{
  "model": "image classifier",
  "dataset": "abstract colour fields from 500 small random pattern networks",
  "hidden_act": "gelu",
  "fused_qkv": false,
  "patch_size": [2, 2],
  "depths": [2, 3, 3],
  "optimizer": "soap",
  "learning_rate": 0.0014,
  "final_lr_fraction": 0
}
Rows from block 5 of a small image classifier, named by matrix and row number. Rows with one number belong to one neuron. Each number is 50 + 10 x the weight over its row's rms, rounded and kept within 0 to 99. All counts start at 0.
After each neuron's rows are labels from the 100 images, of 14976, where the neuron reaches its highest value: "responds to" is what is common among them. Only what is clearly more common there than usual is listed. The data: abstract colour fields from 500 small random pattern networks. In brackets: how many of the 100.
# fc1: MLP up (model.blocks.5.mlp.fc1.weight, 1024x256), inputs 128-255
# fc2: MLP down (model.blocks.5.mlp.fc2.weight, 256x1024, transposed), outputs 128-255

fc1.589:53 42 45 42 54 74 65 58 36 53 36 43 45 55 35 42 42 51 68 47 40 59 47 50 52 41 45 56 34 53 61 53 52 37 69 58 31 54 52 51 41 51 52 52 47 39 51 50 58 45 41 26 56 55 57 63 48 61 55 60 43 59 42 41 44 46 50 47 58 37 62 46 41 44 53 38 54 60 57 83 51 53 48 59 47 40 49 42 61 57 43 70 54 61 52 45 56 43 52 52 42 62 39 53 34 45 57 27 65 68 41 42 53 53 52 52 44 57 44 36 59 49 42 45 59 40 51 47
fc2.589:51 57 60 45 60 64 63 50 58 67 56 42 55 43 44 49 48 60 53 40 45 64 51 49 39 33 69 39 51 71 64 43 57 58 35 46 42 67 38 34 42 54 49 62 45 38 33 46 43 61 32 53 57 57 30 28 58 43 38 42 42 42 56 47 56 49 45 76 57 47 57 46 73 60 33 55 40 54 36 49 45 44 58 41 51 50 57 39 46 51 49 64 65 44 56 62 52 37 46 51 54 55 52 64 66 62 44 51 61 58 52 60 48 50 46 40 46 41 40 44 34 50 54 56 60 74 48 42
responds to: fine detail (72)

fc1.204:67 49 72 55 62 60 56 57 47 59 31 33 55 45 42 45 63 61 66 33 57 52 54 42 61 63 60 34 45 52 41 39 45 54 65 49 39 64 52 59 57 50 49 46 45 44 41 65 53 36 53 62 60 39 49 53 63 51 37 51 53 61 44 44 67 51 54 51 46 54 59 65 46 50 64 34 51 48 82 37 32 57 71 46 49 38 40 49 59 37 53 59 49 44 52 58 63 49 33 55 51 51 59 36 65 48 37 43 50 47 51 53 70 51 56 47 54 41 49 59 58 47 69 51 58 40 47 43
fc2.204:38 48 49 48 51 46 45 20 30 41 42 65 59 44 57 67 56 70 55 36 50 52 56 47 55 37 35 33 42 71 38 42 48 50 72 53 44 53 65 56 36 60 57 34 46 40 50 54 39 43 55 41 44 44 41 42 63 31 54 35 51 50 44 51 58 55 55 59 53 54 42 61 54 32 35 37 49 50 58 45 66 62 40 44 28 56 66 54 63 47 56 64 26 43 49 47 36 58 47 45 62 62 56 51 54 48 46 38 36 64 56 19 58 59 44 50 45 54 49 57 39 41 61 67 59 52 22 44
responds to: mostly blue (42)

fc1.265:38 40 47 56 72 54 62 59 64 61 34 54 51 63 65 53 59 68 42 46 61 49 59 48 41 66 48 51 68 45 51 44 40 55 49 44 46 33 43 44 51 59 29 60 55 47 37 42 48 38 43 51 51 72 44 46 60 76 56 49 42 55 46 49 53 60 47 52 38 60 50 72 38 51 57 71 40 58 62 54 46 46 49 45 48 61 45 42 54 23 55 41 51 48 60 63 59 55 63 46 43 46 47 43 34 32 53 49 52 49 31 41 67 55 48 30 41 45 51 65 65 50 49 57 63 54 40 55
fc2.265:41 52 50 42 45 68 38 58 34 50 55 60 37 43 39 43 60 57 47 35 19 45 54 41 44 61 63 62 55 49 48 49 51 46 47 73 44 44 55 53 41 64 55 51 43 20 36 54 41 42 43 41 33 52 56 70 33 58 46 54 52 46 55 60 47 54 45 49 39 60 40 59 63 51 46 34 31 38 42 34 54 25 50 52 57 47 60 47 42 49 56 48 42 59 45 52 60 42 57 65 41 42 43 60 50 76 47 59 51 25 53 44 64 32 57 61 49 60 40 39 54 60 60 54 49 61 61 42
responds to: mostly blue (50)

fc1.148:61 46 60 35 27 31 34 52 63 46 46 48 55 52 58 46 34 49 48 45 34 54 38 48 51 45 48 42 71 38 59 51 39 48 43 53 38 45 36 51 64 37 43 66 46 57 38 62 52 53 39 42 57 50 57 57 29 50 50 43 30 52 38 35 48 55 72 51 50 46 55 46 57 54 44 64 41 48 59 57 29 51 50 46 45 27 36 49 50 50 39 51 36 33 30 57 60 63 57 43 58 49 51 72 44 48 54 51 41 47 62 48 47 51 47 72 48 46 48 47 52 54 40 43 40 35 49 32
fc2.148:61 64 63 41 56 50 43 63 58 64 46 47 58 52 53 54 52 51 79 50 58 37 60 65 41 51 55 45 50 45 34 49 37 53 52 66 45 39 43 28 52 28 59 57 55 61 62 34 49 54 74 40 45 43 39 52 50 49 55 50 45 52 53 59 52 50 51 46 60 46 45 54 48 72 47 43 34 55 66 46 53 28 43 53 44 37 56 47 55 43 28 45 54 49 43 37 29 54 34 62 57 45 51 67 53 48 42 47 52 37 60 51 39 60 54 35 62 67 58 45 44 47 46 58 30 54 53 56
responds to: mostly green (43); smooth (33)

fc1.201:38 69 33 53 54 49 55 68 49 65 41 56 47 37 36 82 48 63 47 41 63 37 72 50 29 56 45 65 62 47 46 51 55 54 48 53 44 56 37 51 40 53 59 55 66 46 59 52 64 27 42 48 34 60 56 65 54 46 63 42 56 53 45 37 68 62 45 56 64 63 52 34 54 48 34 40 80 43 53 61 54 49 49 30 43 37 48 65 41 42 53 61 41 41 51 34 53 41 43 71 47 58 54 36 53 52 61 43 56 55 57 42 71 56 51 44 60 44 46 53 53 57 54 44 59 58 33 52
fc2.201:50 51 45 70 53 48 67 52 47 60 59 51 49 43 35 44 49 54 50 42 48 61 59 51 53 43 44 38 45 63 55 34 63 36 45 56 59 46 35 44 55 54 48 39 33 55 34 38 51 58 53 59 57 57 52 55 51 53 47 36 58 43 70 28 53 57 62 71 69 41 60 39 46 61 38 30 38 54 49 62 45 44 56 29 46 53 38 38 43 41 58 54 47 42 47 55 48 55 36 60 56 39 37 69 53 38 31 50 45 56 39 57 50 47 49 57 50 51 61 32 55 57 55 58 48 48 38 20
responds to: fine detail (44)

fc1.594:42 30 57 40 38 59 39 71 48 61 33 29 36 78 49 71 47 64 42 62 31 41 45 49 61 52 51 42 48 53 33 46 46 54 36 58 44 37 54 72 48 57 47 43 47 42 57 52 47 58 50 56 51 36 67 57 33 47 35 41 59 55 57 44 37 22 63 68 71 50 61 59 55 57 55 71 54 71 48 46 57 42 58 50 49 62 51 66 38 49 46 44 40 45 43 52 50 61 40 59 55 63 66 48 43 36 47 49 40 48 38 59 61 46 45 54 53 51 52 48 40 64 53 60 65 65 56 41
fc2.594:38 21 30 55 35 34 62 64 49 45 54 33 45 51 41 51 50 60 59 56 41 52 56 60 64 66 33 55 50 53 51 38 53 64 47 57 44 72 67 42 57 52 52 40 28 49 53 46 41 59 60 45 54 60 63 53 61 50 47 76 78 45 64 57 42 43 56 60 56 55 40 34 47 48 48 37 65 63 67 45 47 44 50 53 41 53 43 62 42 52 40 52 52 50 59 52 44 86 46 53 51 49 64 61 36 60 42 39 53 45 57 38 48 48 58 62 32 45 45 58 43 37 49 46 41 62 75 34
responds to: mostly blue (55); fine detail (46)

fc1.620:46 48 51 62 42 48 65 45 52 48 55 43 59 38 57 42 54 49 40 49 46 44 60 34 62 44 41 55 51 66 49 40 40 46 41 41 42 63 64 40 48 63 57 49 57 49 43 59 55 46 56 53 49 64 81 36 54 61 56 49 53 61 70 48 37 47 34 44 27 27 43 26 45 57 59 46 42 55 44 51 53 38 44 55 44 33 45 60 45 60 53 38 44 65 57 67 38 55 50 36 45 72 50 49 48 39 54 45 41 55 46 54 50 41 60 60 48 63 51 45 48 59 41 52 32 52 70 52
fc2.620:57 36 30 34 50 56 49 61 46 63 47 63 32 54 39 52 48 49 51 59 50 60 56 50 67 47 44 60 51 45 51 60 48 36 33 46 43 36 29 54 55 42 43 63 43 51 55 61 63 51 55 47 56 42 57 24 45 51 58 64 39 48 56 68 50 48 42 45 40 42 39 61 43 53 64 34 66 45 60 56 30 59 41 57 56 43 26 70 49 45 39 58 43 73 64 60 63 68 31 50 53 55 48 55 49 43 52 46 57 43 46 56 55 74 38 46 52 51 37 40 43 36 74 59 50 50 35 47
responds to: bright (29)

fc1.684:34 64 60 44 56 42 56 49 77 37 48 54 49 58 46 36 55 53 38 45 46 42 51 51 41 51 51 41 52 59 46 47 51 49 45 65 57 59 38 54 51 60 32 45 48 43 45 43 35 43 64 46 39 64 63 51 49 31 47 45 44 50 52 46 36 60 46 66 39 62 53 56 42 47 39 44 71 36 30 54 58 49 44 66 58 38 36 57 41 47 40 50 57 47 57 50 50 43 46 68 43 41 42 46 43 31 43 54 40 58 40 50 48 65 67 64 28 42 47 46 45 41 40 44 71 37 47 49
fc2.684:39 45 55 40 54 68 40 46 53 29 68 45 52 39 36 44 56 41 46 37 49 60 45 53 61 57 57 47 46 48 45 56 37 48 55 48 49 57 47 33 47 55 41 54 45 49 55 64 57 42 58 42 53 64 35 42 42 35 69 46 65 49 65 34 45 56 49 46 52 58 59 63 58 72 58 45 31 55 37 55 47 53 63 53 49 53 42 71 49 42 52 68 40 56 57 36 56 32 46 54 39 46 44 55 46 52 51 54 36 52 38 69 48 47 49 53 56 46 46 71 58 51 35 40 30 56 35 41
responds to: dark (25)

fc1.631:47 63 52 69 58 51 53 63 76 53 41 33 24 53 34 55 59 36 62 59 54 47 47 31 44 54 61 32 59 49 35 51 64 44 65 41 44 69 52 50 62 63 41 44 57 54 42 52 38 40 57 56 65 37 68 53 41 37 33 31 40 57 55 36 46 47 55 42 44 39 32 56 66 61 46 59 39 50 55 53 46 59 45 44 51 56 53 52 58 55 37 62 45 42 47 25 49 45 54 51 63 58 41 64 45 60 39 54 64 51 48 49 50 51 44 40 63 62 43 54 59 49 32 42 50 73 52 48
fc2.631:50 60 48 43 56 50 34 41 58 51 52 59 36 54 37 58 36 54 57 64 50 43 43 48 62 58 55 53 57 53 64 75 53 49 49 50 50 59 46 59 49 57 61 37 52 43 55 36 56 41 62 53 44 29 67 37 63 57 57 65 53 31 58 52 51 51 41 57 49 46 50 59 53 64 67 54 53 70 44 49 44 38 45 49 65 47 54 42 42 34 48 50 46 34 55 52 40 31 56 47 36 47 63 58 58 56 63 47 40 52 46 64 59 29 37 53 43 43 64 45 60 56 62 40 51 52 50 68
responds to: smooth (71); mostly green (60); dark (48)

fc1.471:51 64 48 54 55 45 45 69 50 48 45 49 47 40 27 54 47 41 52 44 39 54 41 62 67 42 71 43 39 52 62 47 47 64 52 49 61 48 41 44 36 62 57 57 41 44 40 61 54 50 43 49 49 47 59 70 39 49 53 33 50 50 48 37 57 39 38 38 33 58 51 48 43 63 48 49 56 46 54 40 50 50 66 39 66 66 28 44 33 58 35 53 31 64 49 60 58 51 40 70 64 38 50 53 43 51 31 56 44 68 41 49 53 61 51 61 53 58 44 47 52 59 41 62 35 56 60 54
fc2.471:63 51 42 50 46 62 55 40 38 53 58 54 51 65 38 44 49 52 55 52 63 50 43 34 45 49 53 42 39 65 56 52 43 54 39 55 63 47 50 42 60 45 65 42 58 70 43 65 45 43 44 32 44 50 53 62 36 53 51 53 55 47 43 60 52 39 56 47 52 63 57 51 29 55 36 44 33 46 37 50 40 54 43 47 42 48 27 31 44 60 65 51 51 59 38 36 55 58 47 39 31 51 45 69 39 44 51 39 45 52 60 53 56 25 54 43 49 48 63 43 48 33 42 28 61 37 48 49
responds to: bright (36)

fc1.671:61 45 42 46 43 71 50 56 52 52 59 44 50 76 57 54 54 51 51 45 41 45 63 42 54 44 56 53 48 59 35 64 53 50 73 52 34 57 51 50 53 45 51 47 44 49 59 53 45 44 59 50 56 44 53 65 49 54 51 62 46 64 29 50 62 55 80 48 39 31 52 66 71 52 45 66 53 45 47 50 63 57 39 57 44 49 57 50 53 73 37 55 56 53 46 68 53 56 40 56 56 46 38 50 50 52 46 35 53 60 52 50 18 45 62 50 54 53 56 36 37 49 46 58 50 32 43 46
fc2.671:56 70 54 62 44 37 37 44 53 49 60 52 58 59 56 46 38 46 59 52 52 57 42 53 53 44 21 55 48 64 57 58 38 33 43 60 48 45 55 54 56 54 38 33 52 39 59 45 68 56 62 41 37 59 51 57 40 26 49 35 44 44 62 71 57 60 67 49 54 58 53 39 46 46 49 37 62 49 65 61 54 39 26 54 38 37 56 47 45 55 31 42 61 64 33 46 44 28 39 46 55 55 38 42 51 42 46 49 40 49 64 46 51 63 44 46 31 38 45 57 46 42 53 47 35 59 57 52
responds to: fine detail (43); bright (35)

fc1.547:64 54 61 52 46 42 63 50 43 42 43 45 54 43 55 49 53 63 62 58 63 46 42 46 43 43 28 43 49 60 61 59 33 51 49 50 59 38 63 49 51 51 38 44 61 40 52 55 32 47 45 44 66 41 52 54 42 58 58 45 34 64 66 59 37 53 33 40 52 46 44 36 56 37 51 54 18 68 49 75 55 65 44 55 50 38 60 37 52 55 37 37 44 51 50 63 51 31 60 32 48 52 41 41 49 39 74 55 38 56 47 58 53 59 50 48 67 44 53 50 50 43 52 71 39 37 40 37
fc2.547:48 58 52 43 55 40 43 52 45 43 47 45 43 49 61 42 60 56 56 59 32 55 51 43 50 34 64 46 70 49 34 46 38 67 35 44 63 67 52 47 58 62 51 38 63 35 58 66 31 67 49 20 60 61 48 57 44 89 65 66 60 51 37 57 51 53 48 45 44 44 50 51 44 44 66 40 60 57 52 58 63 48 44 41 45 53 32 50 50 57 43 39 54 56 39 30 42 65 51 38 57 37 52 38 57 57 64 61 53 44 49 36 60 48 32 63 51 56 44 55 39 57 59 29 43 41 41 30
responds to: fine detail (37)

fc1.383:45 61 33 42 50 40 39 53 41 64 39 50 63 54 40 63 48 61 49 47 43 34 48 43 51 39 30 36 63 49 59 61 58 54 42 44 28 62 51 53 53 43 43 67 38 49 41 49 57 52 57 56 41 72 30 58 50 42 46 38 52 69 43 41 54 48 69 38 41 41 34 51 45 38 54 58 55 56 28 68 29 59 50 49 51 57 40 43 59 47 47 62 43 66 43 51 53 42 62 61 49 41 42 42 32 48 43 51 63 35 69 54 32 71 50 59 63 51 57 48 47 46 56 75 63 59 42 54
fc2.383:30 43 40 63 42 38 64 40 54 29 48 56 65 66 43 65 45 33 45 58 64 57 30 44 55 61 59 47 47 55 45 58 51 46 53 53 46 55 55 35 47 23 33 51 68 54 53 64 42 58 55 34 51 57 37 37 55 57 64 52 49 31 48 46 48 63 33 51 37 42 55 73 54 40 51 63 53 66 42 41 61 48 53 48 65 57 59 35 39 54 45 52 45 65 50 44 62 52 61 64 62 50 56 43 51 49 54 43 37 49 50 42 49 25 37 53 46 39 53 51 53 58 54 39 51 42 49 50
responds to: smooth (28)

fc1.158:50 51 54 31 46 51 63 48 54 48 49 33 45 60 54 38 66 55 48 41 61 46 51 32 53 63 56 50 47 41 54 66 67 54 52 39 31 52 47 54 53 42 55 47 44 54 48 51 34 39 50 53 37 43 49 55 55 48 37 62 49 22 32 37 67 45 31 49 40 53 59 60 44 52 66 44 42 57 51 42 45 45 46 56 31 47 36 71 40 52 40 37 46 70 58 51 51 50 36 52 35 30 52 47 47 29 44 42 39 38 60 63 46 66 46 44 64 33 43 54 49 41 60 77 47 65 50 53
fc2.158:41 59 48 63 44 40 51 42 44 48 36 48 63 45 38 50 44 66 40 35 55 56 50 44 53 39 49 60 71 56 45 32 43 43 62 35 40 69 41 42 40 59 69 57 52 49 48 60 41 73 65 38 52 60 47 54 34 58 55 56 59 24 52 45 52 38 50 58 36 58 57 40 47 42 51 49 46 50 54 54 54 55 53 43 66 50 60 41 36 47 53 38 59 50 64 47 76 65 40 50 48 49 41 68 36 50 28 63 40 37 44 56 56 55 57 45 50 59 76 61 53 53 55 48 30 42 52 58
responds to: dark (25)

fc1.98:49 57 36 41 47 68 43 40 34 54 40 61 49 35 36 54 53 58 57 39 35 64 43 42 38 54 53 60 43 49 32 43 58 67 43 41 30 60 45 53 37 66 69 45 42 38 28 46 41 45 53 44 50 24 52 46 61 56 48 47 52 48 73 41 55 33 39 46 52 50 50 38 54 39 27 43 49 34 48 44 46 24 55 38 43 57 36 53 35 53 52 60 57 63 55 38 30 45 50 38 47 57 65 44 45 51 26 44 56 43 59 50 36 42 59 37 56 59 45 47 37 44 64 50 45 31 61 65
fc2.98:55 38 45 68 43 45 38 43 62 48 56 54 52 32 54 56 36 59 49 54 36 46 62 31 35 56 41 50 66 44 37 58 63 56 54 61 42 46 38 56 58 42 66 49 54 34 47 45 50 44 57 47 48 70 78 31 43 45 28 29 67 62 47 62 52 46 51 68 60 62 55 55 40 65 32 58 47 46 55 70 52 51 60 49 65 36 42 61 53 35 45 63 52 54 51 62 43 43 44 40 70 60 43 57 46 60 45 37 50 60 42 69 48 50 61 62 44 50 44 48 57 46 42 60 55 46 48 44
responds to: mostly blue (32)

fc1.755:47 76 42 48 40 52 41 55 49 44 47 50 37 53 63 34 51 48 57 54 65 44 38 50 46 44 57 55 77 27 48 47 47 53 50 64 45 56 32 50 61 55 50 72 42 41 45 33 54 21 41 51 65 36 42 56 47 35 51 55 52 37 54 59 50 36 55 42 54 54 56 41 45 57 56 40 49 63 59 37 52 50 55 55 46 43 62 54 45 46 66 58 65 59 21 52 56 36 49 47 33 36 64 54 62 47 46 47 48 41 36 49 50 52 47 46 58 43 53 60 35 56 47 57 55 57 49 49
fc2.755:50 45 51 42 45 51 76 45 43 47 63 37 49 56 60 58 47 29 41 53 49 43 37 47 36 38 54 46 42 60 44 64 56 54 60 48 34 47 51 60 55 44 40 33 52 52 40 45 49 47 66 42 54 48 65 37 44 45 30 63 55 55 62 44 51 53 44 48 66 44 50 56 44 53 36 46 36 41 54 45 41 56 44 45 66 33 49 49 44 43 49 54 47 53 36 64 48 64 41 46 49 58 55 42 35 36 70 29 53 49 62 55 34 61 42 60 42 43 41 37 45 65 47 51 40 48 46 48
responds to: mostly green (65)

fc1.120:57 40 75 52 67 52 62 55 32 67 36 54 39 45 50 58 62 62 39 52 46 39 35 55 58 50 54 53 57 61 56 79 37 56 46 45 53 51 63 54 39 50 57 46 48 53 47 46 58 56 60 39 63 52 32 40 60 70 50 32 53 51 51 28 42 60 52 40 78 53 44 40 68 49 50 63 64 42 50 32 43 60 51 55 33 51 72 61 56 39 58 62 48 53 37 52 58 68 29 52 33 54 41 57 62 44 64 55 47 58 47 43 47 64 49 68 52 44 56 50 47 51 55 50 51 71 47 60
fc2.120:45 54 49 30 40 43 47 42 63 57 52 57 34 63 52 52 59 53 57 40 49 54 36 53 65 64 76 52 43 45 46 63 45 53 47 45 39 65 41 44 54 46 50 61 61 54 66 53 52 49 36 49 38 52 45 29 50 49 53 53 46 46 52 42 53 58 51 59 55 54 49 49 64 48 64 67 42 59 74 62 40 57 54 49 65 45 59 69 51 37 42 54 60 46 49 46 52 50 43 39 49 65 51 46 50 63 45 50 59 46 82 43 34 54 54 49 51 46 42 46 44 57 37 31 33 36 54 35
responds to: smooth (57); mostly blue (40); dark (30)

fc1.513:70 61 48 57 45 69 58 48 57 42 44 33 50 48 54 44 56 60 39 59 64 35 47 53 57 63 37 40 48 46 58 50 57 69 25 32 48 35 66 52 55 48 50 33 38 61 50 65 43 47 62 69 46 52 47 42 55 41 49 40 24 36 47 44 43 63 31 60 30 43 64 47 44 59 48 52 41 40 61 59 54 47 39 51 58 62 39 36 37 40 27 51 35 40 46 55 37 52 57 57 52 52 48 37 48 45 49 47 55 50 51 75 47 47 54 52 33 43 40 43 58 51 65 54 59 51 44 65
fc2.513:72 54 72 44 43 53 50 58 44 53 46 54 33 40 32 50 39 36 51 57 43 61 57 39 62 36 43 35 42 51 43 57 52 60 56 58 58 32 47 31 57 57 45 49 42 39 46 37 57 46 52 51 39 59 32 51 52 54 64 56 41 42 56 39 48 26 50 36 44 58 51 54 47 49 38 61 42 45 53 34 55 45 45 49 23 59 55 39 46 50 31 48 64 33 58 41 32 54 46 44 42 59 65 57 50 36 36 41 62 49 56 36 45 41 52 61 47 47 48 39 55 59 51 37 65 34 51 61
responds to: mostly green (31)

fc1.135:48 47 60 33 47 47 65 48 29 54 31 50 63 52 52 36 47 48 55 39 68 59 60 55 61 55 54 64 73 52 52 56 42 34 51 62 45 73 45 55 41 53 37 44 66 33 58 38 37 36 74 39 42 54 57 70 49 47 55 53 54 46 46 44 63 52 43 54 54 59 56 61 44 47 55 51 36 50 61 51 48 49 47 47 63 47 52 41 70 40 20 56 62 63 40 50 57 40 42 38 37 40 75 59 49 51 66 32 55 47 70 56 64 44 35 60 67 56 57 52 49 74 44 56 46 48 57 53
fc2.135:55 64 51 39 53 58 41 41 81 54 63 42 32 51 30 50 56 59 52 39 62 46 47 47 45 55 56 45 39 57 50 44 68 61 50 30 50 56 58 52 42 56 57 44 68 60 70 57 42 42 41 61 46 46 62 51 25 49 48 47 66 50 54 51 56 51 47 46 47 60 45 50 58 67 47 58 45 64 43 61 61 55 30 39 63 61 37 48 32 39 39 52 36 43 38 48 50 51 47 56 54 56 58 45 62 50 68 48 52 55 55 42 43 54 45 73 48 55 51 49 37 65 57 56 44 46 55 48
responds to: dark (36)

fc1.49:36 34 51 66 49 38 48 37 57 52 50 46 41 49 30 43 36 51 57 57 48 41 51 43 57 40 55 33 49 61 54 56 51 61 43 43 61 54 43 46 35 60 62 41 36 38 47 40 46 53 45 65 50 45 61 51 61 48 35 52 45 63 51 46 62 41 41 62 57 45 53 56 49 68 45 52 55 58 46 35 55 43 55 44 38 38 42 42 45 46 43 38 54 33 72 58 57 68 38 53 47 37 55 42 64 32 59 43 46 49 39 63 41 55 80 52 64 46 59 64 42 50 56 61 74 57 65 40
fc2.49:65 54 60 41 56 56 83 50 62 58 67 43 43 36 43 56 65 72 40 53 61 63 36 51 60 30 41 53 35 52 63 53 34 59 56 56 44 39 41 37 43 41 51 58 49 46 47 50 46 37 47 35 54 52 66 60 36 42 45 43 32 64 64 45 62 42 45 63 58 36 59 65 47 46 57 56 40 53 37 52 43 43 66 63 50 58 49 65 48 32 41 51 48 41 42 39 53 45 42 41 67 61 45 64 48 46 54 51 57 51 51 52 48 56 55 62 54 47 56 57 45 39 55 36 44 72 41 56
responds to: smooth (35); mostly red (32)

fc1.208:47 55 58 55 53 42 53 52 52 66 58 48 40 36 54 48 64 61 41 46 62 42 61 47 33 39 47 58 63 52 33 20 59 47 61 45 46 65 69 43 54 49 44 76 53 38 57 54 32 26 51 40 64 42 63 46 53 55 41 60 48 47 54 51 38 32 66 47 52 56 50 41 45 58 60 41 58 46 69 63 53 53 45 61 57 50 55 29 51 57 50 52 49 67 53 44 75 46 48 45 47 49 60 33 44 38 62 52 58 48 57 52 50 65 53 44 30 58 47 25 48 53 52 48 53 52 58 29
fc2.208:53 52 58 44 51 55 60 46 61 57 55 56 35 57 63 48 48 63 52 60 36 50 36 47 45 48 38 44 38 44 57 51 53 44 47 45 51 52 50 54 59 35 57 47 45 44 58 51 59 45 48 30 33 59 47 47 61 63 49 43 50 46 72 43 49 46 30 46 59 53 43 45 59 44 44 63 38 63 50 42 39 52 50 61 63 51 65 46 58 60 23 38 46 34 41 43 54 54 46 31 33 64 60 52 49 34 36 52 44 30 35 48 44 51 63 35 54 38 47 49 34 35 58 41 45 57 35 56
responds to: mostly green (67); smooth (35)

fc1.23:56 58 65 16 64 43 41 38 39 42 65 54 50 55 38 44 61 46 44 36 42 43 52 49 37 38 44 43 66 55 40 55 49 46 48 56 45 49 71 55 43 62 65 45 50 59 30 39 50 60 47 55 36 49 55 31 45 39 28 42 58 47 40 49 44 53 53 34 61 47 43 52 57 59 47 50 47 60 29 48 44 39 55 48 52 50 42 52 59 34 57 55 59 60 59 62 37 49 48 59 56 40 52 43 61 59 44 45 57 53 31 34 45 44 48 32 59 47 39 48 57 31 37 46 56 30 74 46
fc2.23:56 52 45 76 62 55 36 45 64 55 55 57 45 32 61 59 49 54 45 67 48 63 38 54 61 65 55 53 27 29 44 44 49 45 36 62 40 33 48 55 46 60 52 38 50 46 26 71 53 52 65 48 50 44 51 46 47 60 48 41 36 60 53 47 34 46 49 57 48 50 63 65 46 39 54 44 58 44 58 49 55 48 50 53 55 57 55 48 64 72 49 51 43 60 65 47 53 43 64 44 53 44 55 61 43 51 64 61 59 56 53 68 71 55 40 49 56 73 45 57 78 53 60 45 63 60 53 49
responds to: smooth (34)

fc1.670:30 52 54 59 25 53 45 62 43 53 57 48 52 52 45 62 29 56 56 42 45 58 40 63 38 40 48 51 54 29 56 47 51 44 49 62 47 53 58 47 54 39 61 57 55 52 51 49 49 62 45 65 44 31 60 33 62 52 37 61 48 57 50 47 54 58 49 35 58 47 66 42 57 55 61 43 48 34 56 55 34 56 40 55 47 46 52 55 61 51 56 47 44 31 34 56 46 43 40 48 58 49 40 48 51 63 59 84 58 42 52 78 47 60 51 58 54 61 40 85 44 30 59 56 43 61 33 60
fc2.670:46 51 40 47 44 38 45 34 57 66 39 32 51 44 57 47 47 74 49 69 53 59 64 41 36 34 60 32 56 45 53 46 46 73 50 61 43 38 58 49 44 45 42 49 41 47 48 45 42 39 32 55 52 38 53 21 33 44 49 48 43 37 56 40 46 45 51 38 42 58 41 37 57 52 43 43 50 69 36 66 46 40 54 61 53 51 40 43 66 41 46 40 43 37 50 58 50 59 50 56 55 45 59 33 38 49 63 52 40 34 56 61 49 59 42 39 41 41 53 48 56 47 30 34 64 47 35 58
responds to: dark (38)

fc1.110:51 44 44 48 45 60 34 43 50 36 46 62 35 52 47 46 59 56 65 48 53 58 45 42 42 58 37 41 59 59 45 56 64 43 31 40 42 43 55 33 64 55 65 30 34 43 48 27 52 39 41 53 42 59 53 59 59 42 60 41 49 51 66 24 43 26 51 74 51 35 62 44 49 38 48 56 58 49 51 45 48 47 65 56 62 55 49 45 46 37 53 48 43 34 62 64 67 52 52 52 38 38 28 46 51 50 59 64 43 38 80 48 47 57 45 41 70 56 56 46 45 41 36 49 43 38 45 36
fc2.110:37 56 48 38 64 43 47 48 37 44 36 35 60 40 50 53 54 52 47 46 46 52 62 56 56 59 43 40 69 50 60 46 37 42 54 35 53 45 42 67 46 43 45 43 76 63 39 60 62 59 43 41 39 37 44 57 54 56 53 60 54 47 45 31 45 49 55 61 61 57 34 49 53 67 51 61 42 59 55 66 60 44 40 51 36 33 36 56 26 48 45 45 51 41 56 37 44 53 60 48 33 44 34 57 45 57 38 44 71 49 58 51 47 50 47 69 47 56 36 42 58 36 31 45 44 49 55 46
responds to: bright (46)

fc1.275:38 54 62 46 52 50 63 50 53 38 53 51 65 51 57 42 48 66 59 44 42 52 58 54 36 36 42 57 70 42 73 52 46 64 51 68 47 40 42 56 44 60 42 59 59 59 38 33 55 44 49 50 61 48 56 33 45 54 49 46 44 39 39 46 52 69 67 39 40 35 50 62 63 63 64 36 45 44 59 43 65 59 64 52 74 58 53 42 37 44 51 59 41 57 45 36 50 54 51 41 43 50 56 30 35 48 41 41 48 45 56 37 40 49 52 57 45 45 51 44 59 52 51 56 35 54 44 45
fc2.275:65 48 52 35 25 52 42 54 55 58 34 41 54 52 54 44 50 34 51 44 65 33 44 42 43 31 46 48 48 58 62 29 48 58 49 47 48 54 43 35 45 56 56 38 52 58 40 62 39 70 42 44 48 61 44 37 50 54 65 49 59 47 57 48 46 71 51 47 42 52 53 39 48 61 63 43 61 60 59 50 53 58 69 40 47 37 39 46 45 40 50 61 33 30 58 49 59 26 60 59 60 45 71 46 69 45 57 50 59 47 65 56 46 34 41 64 38 58 61 47 62 51 35 57 57 55 44 51
responds to: fine detail (60)